config = dict(
    dataset='single notes of 20 synthesised instruments',
    targets=['instrument'],
    loss='cross_entropy',
    orthogonalizer='polar_express',
    epochs=31.5,
    weight_decay=0.02,
)
Rows from block 5, named by matrix and row number. Rows with one number belong to one channel. Each number is 500 + 50 x the weight over the matrix's rms, rounded and kept within 0 to 999. All counts start at 0. Numbers have three digits each.
# filt: filter width-5 conv (model.blocks.5.filt.weight, 320x320x5), inputs 76-94, a 5 kernel for each
# gate: gate width-5 conv (model.blocks.5.gate.weight, 320x320x5), inputs 76-94, a 5 kernel for each
filt.32:486459497531614523537498544552586492459343359510471431493533532560488541484467506454467452460444446478511538575512429489522495539519558508558466457482512556510545535572516472545519517613490444428530465456461489491503492460450481455551552495542526495456461434524458490524474444482509524
gate.32:480460472477558482502486491495467509499453433539499458429467483490513586446424429454563401556515518535479475493475504559435486595546363522522473535476560514501473515574519420451491446384566590539564549547577483554525511584565558544518527489489529513526522571538550575526489514445415485
filt.33:559542491471451440479512490456461389446500485521561569509468533495543520539630597580531413477436442451559511518562570514540536493430555475524570534564464437442537519517562519526460450483477556548515562554552482512481533518494475462463486517491468479475412567486547569641485480490467518
gate.33:579611520453505524513377427477483483435487449565541595562470473510516572576359479474420549464418381498558477485570421368475479509540558530470514503498515508483489503530559590519510419523531457464478493557563527561479456475515441514459461470602554550545481476544581487478498524528416456
filt.34:463457500498565532575598557547470506560500516510490437531479532426485482429493529562437509548584569533556478517457465589486380437456598516463458519488557567511502530435463448526495591559568459405456489467522560513517535468439517513509524478519583597466481423486507478521533569461433424
gate.34:523474538471455381444474516538464492538513524469440539571465544552493498402492433469519554506442545524528498516461417503441469571597495491469431476518515555525554510440458522579466465366430497563533469498467520468491426455454510505558475421512456440482475508532514545527552532506518495
filt.35:506550624558573501495551537591515503484474542524537519479450507466498483496523498407459485417458395455467492498639541532455417532526454466516554540546459534470425526501510510482543487477519593554475506494511477542556541523499460526459429516537554487429446457462506514534501465410498492
gate.35:525528522415441459461459437479384391463535598424439490486520570468549450457627529464514522551559477574623599548574592449510523571475450431438465518455534558459481492516498512534497495551563518531480546555516494493443485468469477518512498442531553453533511481540558539514467505527514578
filt.36:548449555545566537475517503518455529555568442563496536472507471458364442340494518533502564584473495508437500414444509540573556484516461471483504498529462482461511534502487477524503537544516552472579508461494384513546506533556564568550551555466477482493519497453504525465600589480506520
gate.36:456473428443466481488437451448531550625558493539594547500497451513546504592485409422456454472489439459518527542541507550484413371340392466512523571564497493371445465620508534514411515463478452465471467574580542471466478534556530529547560543458450535532537540482514462522554564546550527
filt.37:496399427454458526508474480461459386371453452586544501496486482499590516600507483545506437472431526554529503441413574464435469492565621601624571551547575554469492576516523514548524625473519548542431431481444473590600557536522490553564522536562486544544491507516357460377491511477557602
gate.37:552499512475485439474477516538478490445459506566547472546479503436530520525527437420501493449476530523475429523514511447504547518606593379379385518574545528478437502504504475535538485520468490508475408414494502505419420504496407438486510498463456452501515436438429426466419545449463493
filt.38:487510549522519552504495577527395440498473512472553501506446389453525464480465439451482444548495499512503472392453547585407364447427495416516451423443466499448575575515456523542542480510470530513478539511467471522490482556577581572545548486531501463539589430465472515559557502532503526
gate.38:478491496492473510474512417415471467431395414549458503529592440517475512529542505533532569460436496534535386319395430522466396436452460539584515462438559560539506526485454425465487427461528532514495583576612533430481455398416496513555534496589612582572526460483493423429428488475519458
filt.39:525543446385466510466464485505518492459482453670577521516549493435442472490579488530513566480494542446500450422449489547485399422418424488405470517580424428514539550511483494486516530528520454522418507472497559478585574561526507511390465500508543551469604418521520507460593595545589484
gate.39:470465539502477512481465499538529549499519496442437428465523507504512530517485516553495433510498487517472426401509517487464492603558503553570563535561402434427440477488509494478508565539548539497453485473455477495505435451478563559559555579460568558528553496560544488509481458598624586
filt.40:501524496509468485543589495447493473532507495556533512485405462377496522468550547512492527488436479460523497531542537500431596557570632508528516533510468597563493478552469506544496530471552517446526491504484485466443489517493506500555540546528474489530515487571552512521479466490423383
gate.40:449476534511512496459468465470445422393430445536500450433458494392404438481463459525544522472510442437442477531560511504541554520449505571539496524554515510572554496527551495527529528535487488432529547505522493394456550501485441513450456466516509509496491517537532507509516544475507416
filt.41:496568604510493491579584572503493459438455412483487527485527546522471424495492479456437516492518536549529418447465517455469506504542531498553526452450432512493516423527510494539521539438452477517381459411429519449499467412412498453480442458453482507536485469444498485576488367384380477
gate.41:364448383388429503499612550526436422511442422500553467526539405503491513476487533606626518465522489462513539519426453487612549528514541402428448516444523498521501467483450469468545604483415511473496521515496548533541553544528594566550541541533513452439486440501532490489558521495444509
filt.42:496547550501525456502516603543444469495482563547533544508533522551547499476453394460546492567458462460479568524524506500387464456369391466559525511565425419422494445451528552517560476555480463474508513534550510570541562510566474467448468564461460476531516474468454471534448373489497448
gate.42:378426478522507551461468476462581495513495497632580586588547568476461519501576522570587530474452473474466495526470504502403499564643639430478484476553630467444462473536511494468516418427440481520511564530493499423510489396415421408498467401530528485488552484477547539506509509490476507
filt.43:503505498475469580509511485517491462547531453528512470501547492491475518583464432429384482463384379427402610602565507575443487505440476497605561454504566593535497503473526501525529504543574582663407492480508438480461470474489467514578518488520483435378429455504472501524407447489424512
gate.43:469508498507519495525510539535432459430516511453389381421462509582558560482480519488490500487532507470471523500467481479571524488509533556568541545539640578474478567507528545505610526572565541492538558596522450453454470481454476509507497502475475477480436508517493502542469520538569600
filt.44:479403481440516556522445415371496470538514462530502540491474544540563486462608556503483591525540549526539533554537535569557511510541506602596537541491544606525497474458515511480425449548539543442443503570562628486491502529450515429503482505518516477456421549534598493449555535607611553
gate.44:477467462447420480458445468499398472554540558489510566575564495477490441399404436448419454520460539538546538445602496483439522466385315538557565520488572514549536493493461447507461507545533540484475508456514492545439439503538526548492442469499513486527543449546564544539556561545503568
filt.45:453479555579470520568529470485444498500575495495545517531518542551598476445596501460523469521509511550519515528540579504523512547546619448510541535526448487480538567529424496530597473378546500522536564515471472483491512516503547481508561563459465446501385445491534506540431446494604591
gate.45:517519482496489608586489520527538563492398484551537393458483500487485529557497411545508505544487475530442595555539544477396414457505491537563486478597541632517561545431456433461430564553491521553420504498515479526545474499507470538578528505573550543566565560608585474496557537531467348
filt.46:491551558557485523498439444497582533557547537480560571547501536414456528502433514563521446500404489471472440563514470542378441517444499545515548469494553558471511483453450501503492510536479429583572613586518522448472506536552472479460494577508465414478499464482493423436536606487484489
gate.46:440421455554500569533501473568544524495407372393455473541501470490514459487486500576572518521471481424467394470504497466475489521560573401464456393384542547543532520516496545509507474514547477428520531513542495546494525512485528536495511461498508551542464513543541466426502578569530553
filt.47:455542537560528475492532495519449490504527500474581516565554541544501510445530548514469542447465508549508449424499586491570480501486426551575527456553386452440539488496522529501524439471587527529417414448473569418466477461503456533515579509451546503527540539595560506478530587575509521
gate.47:494491508471561499466498477484411457495524542493495513458475472521552519454442438418497478580550587528424542529512518565606542415487482553553552530562600561472511502418412505471440481523573548496527519568582528464481513578528486502494500520559495524477521442524552591502526481544501507
filt.48:591453395413507425483509484566491527521532488495510518465458525493500455444473497456418436476464548519495401526522487578474375533479467417479511473423467550500551553427504576539517509573538547522475504543527572472497566602544597574472483550479456513537528501547460513562513486499471430
gate.48:526494450483525457523493441421482453477487494491506638618574509474456495536567475538442453622586563448480579596545495509449450491517527487444430405464472527515474478441514474448477574561506516616470459410439428437484468478429556557518498471491443386450436510507560490386517496531491471
filt.49:591556519497541503479434442427539584550530531432496493566523537560578502527529515503531503451535558487471523531473463500526580599462458446535513505466480459445557438478525539604517377479533552584439503511502541486526541521524472422430435460454512519541567457443461471477548521481584571
gate.49:458493515487503463473531503420541576573521482563559615579522444492450466572488548553472453485498499476438448510502387551499490512490514475541483562567508563505573508426435513494525420449481578628531510462455493519512561522583394422397420417493503523480509512478417383395443506538545536
filt.50:520495481512573566540649670600548511504480532528542514458551509487493526541437517569566566539571445469531490475432510470445557564537452508548567470496407529526503489453503470516486479422499465462493452515518566522497488485515484541459509440474438430456444453521459491485554512521436467
gate.50:524465463419515585555532589487495524509482509569563556519571517531518514473431472443407475507506491476539435366556518416542560557525572568517465459492639530474520544516498483542540466495583532537500487494499499566490528511440475535459421443514439505465532448502491545513499491477437530
filt.51:474479483556445483445465476454462439464487468466385443534574480489498515513477516521458450431416530518514521497450517509571482508518558561515435467501498479444535631450463475486459552549495532506499513524536489499472495554513443428429456461467539506504468522550507557449427426525541530
gate.51:480538467509574536509444449472452466546552435516499489462483439448507502473493552576582587479492531480471509480449477524457420370367437480519498522576493447450403409452477549518470586533576546554399524596606521558525479478490469462539443438492467588534510458438504440520592536509513552
filt.52:520480478458461607570573548467435515532508436491441426451433512489450487539617551500482511513475428572543457435424504496559506551572547446479513481436580481468510518522566462459537518440596542611479420456480564471485589600517521448518510515483468445515446555533501420421490490503547430
gate.52:548563488544526502476479475501521523451484545519550464468545564525560476508557484551541562479564535553611496549428499490498458503448452508577536545569428487556571577557495440484464548557468476452559503513608546568596541557551498509519524511533472451426401585456451526478553595534485516
filt.53:598515476482403475428450478494592579556512514487544533460522512522463430421495485492601605519503526563516570452374526624484495502433471621537475499554556564518506548456520535532478439446481512493543438419450509497565495500439464490522402468570585636557537509529516495446496552583498467
gate.53:500455526589486505540530521455537512509501468542487504544521523472388387432460504490410470503527446489598436491508439340493525417485498416370455472482574471543539539472559519512508462516498414458569542548424446514546514545483530578492509525470469558562560533542468480439443532560520451
filt.54:469479492482537504458431455509540485493485472463448453407436440492423463547502423445532509450528540487435499501569491514419486458483518464510482496459415405392506491428505550523550473527440452535496552503465431483479413407492468462426436436545442404529566477552466447466464472511576492
gate.54:484528539593574517486442418508499578570553491529494539539555460468484456497548561569591514517534534538476528508531395497508471411405448479393453449437526384383411514509513460480492447457504470573520489512527503537530469532492458527538523540533552537547461446493548503532509534463414460
filt.55:551536527495550592571517485551436454459512552466482486498445543485500450523589593524425530447527485551517555621443440405556545449393468571523464417437417489461415396484494592604583480370459583505440525509497447474474471574519534529463357424492529460436438424467441442307497545554562454
gate.55:512488509540515462446444430366511534597537512494533568573525527439468445451562460468505587551603553413393506402460457483555443450515601562576655638583466443489504487403467507540520492488498561608533457507466519517551521470490485506437451492470448524545517586578486533481599535533467561
filt.56:541419468514520493556511465448478494463480485442461486492488558519471554579481506509484495634602593547485417458470482443480497525515485379445455456490455535513493574469574591528476633525533509478389416393460415491526547511519496554492460560546521486461512477535415519486560578503529496
gate.56:608579500488486524487488445415468454403442538482497509511521496442446546621460517512595575584585551539528470519507495498372439513489455575580571563551546477484494497508490519474391521527555504484413452491483504407472442466402488495482463449470415394400405475472524516542462482480491507
filt.57:524536573482427626530530589648444504559505535564568459414450501557620476368474553561543521549553548486506403428451399437457434393520500500471465582497471461556586599517528546571500482501473578547507499489480472538440476508505528533480465514449498560564526465506400445412445415499476526
gate.57:501481460498544526517507500542542505443406396481463536550530486485546471521382420568547490521552491491469467525506495600526516478445447475463444463449411495592525560505466429407398474428514463550470436515467438449424414373462517465469444502554509448413472547585550479513430480481462427
filt.58:534567493513622568516458523519472526421463462479425470479474496549590564526529495469415467596456470503449522592569549449538461474472539445465515471467483498548523503530513495536465451495474481487436493497535536543456490539532484464479432531488521569574520563510514481440506515606532504
gate.58:498467463426510502507520459512578580535504545481512503480439465491485455506480447501550575576571521542469587528480382466497514414522471502415464519473537481499438514511548500549426531529480487479471414471516491454425413474480510486512536523482492474534460534533486482446529483446471512
filt.59:462476535532555584518525539519413446590570564518396375533585458489581579474409453523463530433534473510482462518510531491476363415468519523543555515508440543579464529484480456473517390482567506442478458522496525427453429441436498474525495483388453483428416500467569592458451469480475460
gate.59:529482507507523550604562547529549583470489476470523511551604537556535513451411443499489419499500536484541462493490497571509549628516508529466426485507526490424462527416457498495508504423459486515403480512456502395464452409445520492460527509429494409549602554578493459385419452413428513
filt.60:508511496481496495499478510527565520443613551431495549517531454579473526541493536561456510536549515457354564571496483498443497615497547537613510585610494465425439551499492525467457345508430478483449447429497533492511502560552474492603631569551518552536508523557526540496554482477471400
gate.60:477490524450426535456458418483528523445450470381455453492467473442460421475451427431477494480456511448496440559571499498555548460482470540491527569546490556575536548491493413418531480535409471526539515549546539455535531457458489415487495490537579510479501420501402525601510532544558534
filt.61:526551472506499475520477525563561524498470566526494560528516475489465485481483427511573467532556534418538625612505499538462479594626500445458478562503527515387420493486488489502546496426501532522398448499506528421429475507490503519496432547447526488542571472465472566605561540517434492
gate.61:425546472480479513556457406419515420433479516518561508469444497560490510564537549489493469453550548506531510576481351401483494511458392518518543538533586605569558579506570559595497558528470454418461446524540555477501495493376414477464489506530409385531468533487479520491506606575523508
filt.62:521505437460455378373438483424521438457438451435469450470497477445484490524541547459451517443493501598481535445384515527479525478485559521511503381415535484540509462510463465511548484515468488508513481446494495423446460457558411488575656592549527498405411475477497419470494551473523487
gate.62:592513496576534483488483453460543559445444447520508525557622482503497520465602499611539462489537546518448428462457488507448430381475470536511481485538485438415384446518501591531483538573475425483485450484469489459437514468550558527478485455545459511443488540560461512534434506480476488
filt.63:477478483471527451396503559571445439607514523443522414415472524521526542523449463478476423511515489538503497540615490538508524555540486539457496479432515480500470457518487484502485402400512500433513556500479439477506523480507488486502482479512502559539547456370436484501463477441449462
gate.63:512482513522495523557572510571489470461611579506484546602529454461534552508464496525488538439442420554623420444463475521434452462415516613492463544611585553493561562486497440387441614680579562569547471527570571550519439475527504533572521530520533444509489474485491482453530535529540490
filt.64:501560559556563528489492489500426474438509559491460414441528516515447479428514529492542490490527522479513449485493427570492509455474490460428489514465530515534526560509458396456470503526501485440503501536534405476472468395506463476452403409617656612510444486462470504467553473408431517
gate.64:559559530481539483518461446402498535446467511466454455444443547552460477597532430458432491541486478492581555514439512442425455417477417550496558576551483522487512448485541478544481429480511489469527483403471451476466456504507434444499489467512553411418457480466456485494594474569501463
filt.65:433505516518520462462544553579491512493529488486440497522537440447498452516455533514528479551493564520532527422522492463419415500408396510511452459408498533573530416497418481526628482422425491492348400491488447479515501469436474475576558508396468439441474452445470451459520536575605581
gate.65:519527541520512454463469482530551429438453478530513520514538533524503434543572522461479487521512494473569570473514414537534571504510503547567459475491514585564538574451511460481417494503474477444486516469499488489484452480549487497542467499520521521407436530465444465501561545493480447
filt.66:474452449481466465498517542506494485496438533514455473553569472568509485530554457466498396513490500502458542430448358507482526464532445483464430454515425521460512579535482475530587535519548502551410429469500566490514511552550438542537587533467426517522510543526441549502451466468425448
gate.66:440507469489492512459429478494555483531518452453486498574510576529478464475596576548471455547551546534519527518551441423563482538552493489527491598571573458544518549473502504485468422465473453469454562526526552493447448425450537490490484526554526533504516476512571577550621530557532508
filt.67:427427447481400544592542490473474542496433509478507481467471567536530510560526481490440504468528497407417521572558503473453500470409398466490498498477412539490500532519477525486442510509516567466444525492508480470548552586584499563471519579484505577562569460481555524550446451534459550
gate.67:604610591533501556515501464468536494487484455536520543542521504467439520468495468512495590487454445529511385469423519514427473468529622432444494453484494492454563485438454434454451474563538481521482443501521576412473451449425448473528513558521541527575557405416546583467508462451504447
filt.68:493523521521513451415513487435454501555542531479541546554468499542529531521537528532517564451453470474450466591476539548526572542563474542531446503468426446446490474488429473535426601544385340398518500517559468545575576529461506452498507456437476481490485515534525537501523528520480428
gate.68:613546526523500519501493496496417504533501553531545565523459480447434500506563485443470525507532552547565476479469587620483434470527481488521530523547546502463457506474488474439479449511474367507548528456429458504411448554544435459498474507558533553512462511506495527517382386530518549
filt.69:524523549534532454489461417484426511586581522591386522519562448465523458383535557586509491547485451486563455524537510520491448438449583493529487492494423469531526506508466491515419514563566567509530587539524498476542524453486538530538439511489500524497532542493526515520510477463456502
gate.69:484446467513465513466519531508558491536556529511474474527556367426502524504463470469399493520509511427493547523528507471507495500470567515552504525574421458507529491599563535476528399514544436449482539540481458548594580491465482511553500549489553570567556607552578533453519436449538571
filt.70:480519416523501419418490426415482540489519481359483449512574455427525529540544518491484509472498460441422549617511410485512468422480489505493526442408488528461423457556547549568512484489529579565434437506507509520477514586587462485527528543486477541512484510539495490535514587560505435
gate.70:458448512493511576538478445416450488518388401554503514550493527523518455434457455440466410428521516509547445478457427477506484446483481480544498482405525498458527477461463465509518486465495533493539566502469440466506482484415466512405483483495476462478550485488447429397503476471595531
filt.71:577496498496464512466490550469522473376416435503438484461459513485445542542496593592546495477431603589553462488493501509504539486430527458503530483485439472512479459485497524520526549505501491540477470477502573496481434512496482481508468521516512450511535481523526505520484493565472431
gate.71:533529549539496582542525559545483514501473548471546502534520541537485489547598477485522481534503505519530501521496477451397402525560512490465531569564474498460472384495472516421465496484457503515549557483526530499482489535514515463498459452544549532553515503559555539503475485518550531
filt.72:579528476573560523469420422429531518522484502479505489440436519542531515486506447489512462508533487497512590542509436474516547489466445538506556542525446541506494477534516488500435517606552520511572450480535561463454494468437538526461495480456425516529526573563510499472544458446542541
gate.72:475534502498560536568505552538483489428453438574533533522448587534526553494478412540532500573547514488443657529385414421479461519523461522506435482518500569470465491475443525510494506400435430502531475577624605540465464493575507409435444505527574491553585471506515545580487440415541503
filt.73:558485513562523448490454501497443524526525435532478519511462536607599517434566518506458451422369498438440551507595597468511433386498481516511436449534575507480531540457457432415405491540464409454443501503498420619579493543551516527563545570440539564519494477491464415465446529428506569
gate.73:506517535458533469458555520530404457565511544489469504413433455440463487488517499513568520416439546519475585554569536554595541512559535496478496542576549517508468536552544500553515399531519521497501494468523511492479529503468473543507452431545561531647653426452487510509503524532487583
filt.74:521458512529511473457482518523575517443540607476376433468509642540477493483519526501540493469438392531650519488357419458544506490484485501526540515530512525573555598437500509451460627615590526500447550509504544444488424436494486537535447425544530549519476459508388503586444488410457513
gate.74:508404466527483501445420498473426475481448479462486570604537476484488419480491444473503491476463513514545489586609513424572567538491534402457399433459461538484525496513446485478437529592643526532479457497447442514565506552522590512464476553421428452487430507428439567552574453441497528
filt.75:561508404483509501494484541457499504463464524571539461574539496531533511503539641519487487526573523552546413468488455391492442557499448578582528495419420476541505421427511499552534411468475501494489537582447513403490561538539492423473514487548536593610597525410479463490609571447505505
gate.75:432421510546546548536493480546521494523470460415414478537476402451501450449580477427503520490466505564506515532534542579556487491544524451520514475455500520506401414564592516500438491547570402458499512494492528526473496467478529515465469439511513550535579433436526532493472506453411486
filt.76:477419597510494481532472493515467490482542452526459443427488464546469481512345459453490518477437416516462491570555587441479496465559503486549444480434531494461483598509522508570535516554505426442536453476423461546484499534534398542547503504533535506556563450479504462390563456532528521
gate.76:485462453479508524496499502469489576492514556575574544533522474450555534483467580529436478503570559576485503492575487457602458483500594517535495513526545498480509583489512534598549553553471506501426407464438492506480502525512488492487493545447434491473414450486414437480482601560521461
filt.77:530532458461461476436535509477520427502490518547513463487506518561514538498454511516595489583548514520522520448445518494525586505533465574533449395473462435489426388505521599524543513466429509535477437415550572421385526568538438453581576478572482508509494514466491530542439464500556509
gate.77:472511538595534466513451472511478529462478455504540581577555476562534514515593526526476491544559514470514401504570549505525545494508486545614607560526491451486455500527495594543520456474518502416550587537548459519499425444471511566473425399481545499513580428481522503523501520492561516
filt.78:526572508475467487511484461479504497520453432458502546524484496558530474534494547486516509485542448455477489446441532540481457491519484502534493479478478538547547645547522548565605439476534489562504528537493524496550546478508498458537581506528561536554613480563542550496593464499467521
gate.78:485528398437555514517522476500425468378341471485550495442416507515560538491480508449492479491432432496535533447411452393525510526531475436436565627558445451436406429468452461513433452499565532521510497487498447485482520493448488446509490491584573490459465461397407450419592509463428456
filt.79:529475502479519525498543521465527523507411394466477472460471512562516571581480459557534491487472447451399468584552547530478507615577589450545507533508462504537530496535565550548518536532489494531528554552545577563505548519471485471474415409576544587565500406470434474408512475492474506
gate.79:476464463466419554541464461482474525449397484422469486483463540554530469521446557509519502517533512508485437517542431437566548555568505588553544549528542556493440448517595545535553558462495532598528516528553525430425404458414529578633559544493531499491456617500461483561589497540495468
filt.80:544534514490455527546518539424406450505489434469505483503397501545529450463522549575492499501521495488567569562562443461465459458535466483484436471430455449416453403475453435538560410497585563514516503484498506496519496516486532424447461541478453408488476481454502519475581535568428409
gate.80:426450502473520538522547577589509518572643527484525521479499508469528499462624522423516509513466489453450596542495575508431414518536560576600558567591542572488482546496501501553533534610573557514528502437589549440505490424433458428491513480444477456550558459503474481542569566440515487
filt.81:457506415444475405479518524556485536568517452494454474499539442530483512569481489569523525548611587543600571519526485406441557527528560460582545589489485408491512547509519513467564540453493526512556562523468481436488490523442502495541530534516469475462440455454497490488503440489497486
gate.81:532438391444440492565555600611554555624544519548461498529512518536524475500532531510573569494570547526484455498440437460472522508553522549484449495467481582550489504527549478460475521627638541529512475505513600456431460441461476524549519504578555499451509479491484494542498490542545485
filt.82:389400417561514494459442460443444487450450496427432479499510504509483525497499489528501519380497447493552499419486564567455517611572549432419461626477580606531510487550486449511491582483484452469491521488413457528599574528493497466507502450405490486509508526471545505459490477549509545
gate.82:528548463482531569556572603607564545498469491505470483545589538446428466422518560521564517476448459440481508490501481474427541535515596420486495491461552473444460497476531539542584455513532557530469516480428472450493491487508437478403439452540572570561472548513471494449465465507501427
filt.83:523518502475529528560454551559494483510509482525516503560575547470402472499554545538501556479544599485580469450509536625421432475516505487510442457476395579482492463529487524490522386355409425509443499519440560507485479510557469494512520496546541577577500495548480460506491455478509479
gate.83:468502540492455503500488504578444431467526527460531536454453506516486394476517451473540498484472444489498538493461565681467530519533543463559606530610609537519500520535516406410495390470441496529497528468459574495514453455496526457487473476571536476500497566471477455566509526576585587
filt.84:471453497508549465462471487486402486515434492494488559570507474476551544515523501504547478582599622538464596505423487525517501454399403464424501469483523521459456491471553544573479492505538528559468485549593536468507487520611532467526561496514466460420465495525559541443498524478557555
gate.84:465488562542499563562565549533590505519521516534516467531449512475468454414383547564535554460528479517506523470465448374526483519536526439455430423511509516477417462549615598627544503455478516482481434495448425455435432545514500549483546496509472487448411561458503452478545537497434468
filt.85:487453445429530491520541475456540566495602522495512466577599444456430455500584583469451463503452477459504551545522472482420494565504463543573518418445449527586518511488505539524489565495526502465541571536527612508524518484508462420484451451577584545459425602501479494509536527509536566
gate.85:509412450520518495526489534569510521545491491520517536617566441388528541584547562535514507504480481538550535625535578489599489494467616436503540485485615546575501493571451470536582534441387464465424385469531521555558499447502533528505494561540563538537509538571507497475596523448467454
filt.86:532546478500567507464475507529533453438542528437477494545446604515478641591551530539532417513484501577514556584534511533375439498471481458412447534600529538520553514491439477467501497403435437538499439417475516541403436492485519458441429465460418430505570443486520517422516447470449428
gate.86:494553481504476553459492485480523474513533510504485457504519509485562520531393454517520437455468492495483426338443575493478515565490476507481432571556502560486520522421433478513521419487511512532500455481522549354381394520562548544540506529450520524475495454539539476439609483487540496
filt.87:519485492438493491527538517498544506494504477655583573493532465449533594526475507468469474555575575452497437463535476404433452453440491457426506486505554486428502519562546474501424528530428516494478491539567577485536474553477555553463476421504510519530493453496473514448472467479484442
gate.87:516472491529448555527512521461476482550536511546516530534602630519415490470394385422424461512500503513573589545568561537523517560556503607584581494518525459480461543533544487484454405564471430422627579508454459553484468482505587501566498508523514549537559506546562574525452428443496571
filt.88:596450459580511520470495439482593522531451475541458494474477487441460472516541573553494506516453493487497448491453413459433482485495506506510477421494544506335398483585517456533534398451532511525412426438488492464470433464476550598467540531530524588525485514535515518399562545613500416
gate.88:461446485574589567597481476487486555495498468498495517533546513557468501481582487446460456510479454485568463450444540511521516488532547481495481448495491497484482583412492506424450353445520524530451541483439415439516550548531588525525498591479447501529447515503513461429550555495459478
filt.89:559499528561499470489489507474431389488506514484548513499528538516579501528607568574502418470450430490523502574525483438442469479509420459486547548499510554471482514546506470488503453564517483539497486517519543528610512545531479444453573611583556506451566576599518513476548483575554504
gate.89:414491520542478550512579522467524549486416480509501516434432505432450451575511447499491556461449464536498472485472480545539510434490395567549442486552545529587554545509498582576494438474475493471417403404466594450550554540509494539520486438549544528536566513504493558545543531450494547
filt.90:482446365368368461483496471507459459461367483560510501431451491550510547572435401457497472411465468474460423552503434468499497505522404459494534521504583565575482502528520529495536480491525515482446488474505518519525544555551468446488547537466505465459472488407559561607541574616567448
gate.90:547503510574503505554514426423473500524514503589538576535517496490535547563463580479516564485580529500479479474562559396556586379392452509480446418439536529607512488495540476436477440427537490429440445511524519468409352404410542501503549576565573486499507598578501468410528497631546532
filt.91:499504493435434487531575523500532481518547462497487405456457579523542552514513504525576469509473477564507510521452500501580519535445442429428525406510478470474503525465516531500486559488497455472586482462461462585539448438456515454476485522507519521530515503511490476471570446470453483
gate.91:438367432534575594563467467458501453456523447504496532444404509411400428472382481549559500434475477468497508474579567430465528498494455500499435487505628516490438531405507437435473554554507522560431497520542609550564588550480569531494532555520618564609551470496507461472568480521649552
filt.92:466439469447459504413438437455536468513504480484517550508473522431436528538553536546454399500544559481485588521484577609570590508516455473487536505557470539479535514396408454514520403420451519617547510573599570508429480516578515484485469496592500460558478435518572524499509588578448405
gate.92:611521496504554507514532490490404392399487492511606567448411527507465531555549537545639544494574523501482451498579423466613613556538491541508475516413487466446472458433467526513592528495486529537476445421519598423420435506567457553524503539479400358461466494509523528487454514549546491
filt.93:549454439442499468503563510456472473598534506512547524552514523467420450409439595465415546445514476533548442472399495597510512523419468587611530432435499589470466473518471421403390523463546588587511461447477452498447526522573639548581548515455497474561466553536461513513486540482490482
gate.93:512500560559491514552536590571569534536584593499512520470464509522497491510501506560574576591539537472438565557435502510546508496561558469523471486480486471451540517531500488465429451495489487595469479525507478446465436504501492529534532540517542543512521588480480449491558562526495504
filt.94:549485521509504540509486475480545472474479482470493523511518556578563429461499494481456476541534476492498596527477418483557411480484550542524405375421434494495476546501455482522542598485520488368570559467464490500539509540478396440443482478489476493528595497561470422455587551442442396
gate.94:554547506561576570501488496418472469424502529528579547533470633548545566601617512459406446618534602612512504491464532468472451464467541570535460498487474474514529435531561505513495549503444420435501502442460547440480463456477490507503477453538478455481448440477434440480509472456497502
filt.95:504480494467392467479540533590436522449507506454453479495462535575600613509466424465508530513545572511503516449506526596542542514481361480475473507501521526581557503484474429435454491500543468588491567550538523541524569541460492494465452575426505476511483550564575563524504427490459496
gate.95:511470463455476475447502488477449458488552568527527505497559528546546571557427409494557614619502405440452521435385409420474431352371418570565575537635510503433480552483413438430404465513548523514542481471562525534476480515493537540510503472537524529517442581560517508513398447481469565
filt.96:489508482528426564575582530505540564514489518452489453458418547500476505539531474464564511459460567576536554596551506496569538450434508522538447463504508491451513561529520483439491446519430511472566564538514527494528543553564524504423434509536561565497501564553489535418396507561545480
gate.96:511571540465551519538525537492461450491543500516571546461482476467504467461431537546603545555520464462469490543510566609467494540507516454479474496513464539466466418471461492377455478438496499595582526550519487488422447523639551443473582548542524520454542501550532584552518464508487475
filt.97:410470433438475516478501462533628473462489501531535465510500488387439531553487497595557430609523467473492467539466510520539537460418496478536499471524518534470463469493571555528496472475499579489474524444466492529478460491565521491501455467332394433473573556471532498375437379443497445
gate.97:577512463477437462525469459447513565468479539462491516485527477503464475577545447444495510463425439510555417549477591468369492543492537477516486497517589579601570618416431471429370415453469527562545507567565543473517530539488484481526499464517473479528429443549499452480457584514514520
filt.98:474494525544527546558512493472525530477478533469489542544488460498466482503497546534502511379420506450450478504543576513507466471421617589534545515583587545455512547526505579586520467536484492498674565448503467518518520428340471524502531431635609529524573532528500536497528522477549615
gate.98:468503492481447486511513530485499515569513497380438458493488468483517519521526529467547545482473508578552436476532593571514546530465477568547445452521520530513477449497485485572517488445430477402494530595572473477489466504478473475422502481533477548514544442500510449403531558482507500
filt.99:550579608545481599502490512487403428484464469487498499528506480503484369410502470381470552482520539581495450467517518547453378458513461500462458430491485541474509480546531561500435435502460504448569525469504480490418473501520544489517492470479463459519555459470540494468382424522482553
gate.99:536480515505452459411428455489475578530529563546532485494536457481470470492591597621609605558532546524511495439445455447500509528615475472471483565459492484480485445564497492491483517455484554473573544502454443454476542494431515523502524561436403434435411440476514448470496574541515530
filt.100:393507424497470503532498510467478491455528452481511571560542530511550563516488476448528524574576507437450431451480475527446412514545543435489558532556559584514434535484458448457435611523466496409534494564552558481491507521493474473436475504563541564485481423489410509505544533457481503
gate.100:549466514553522516561510524561494455488499480567515473492536419425485527518508530548616533550478521506531501481482540512369496403479486582564595559503458508497538505371391357412441503456488463462417391417463509498586566550565507520541586595527487531487577490486472489497426474532528469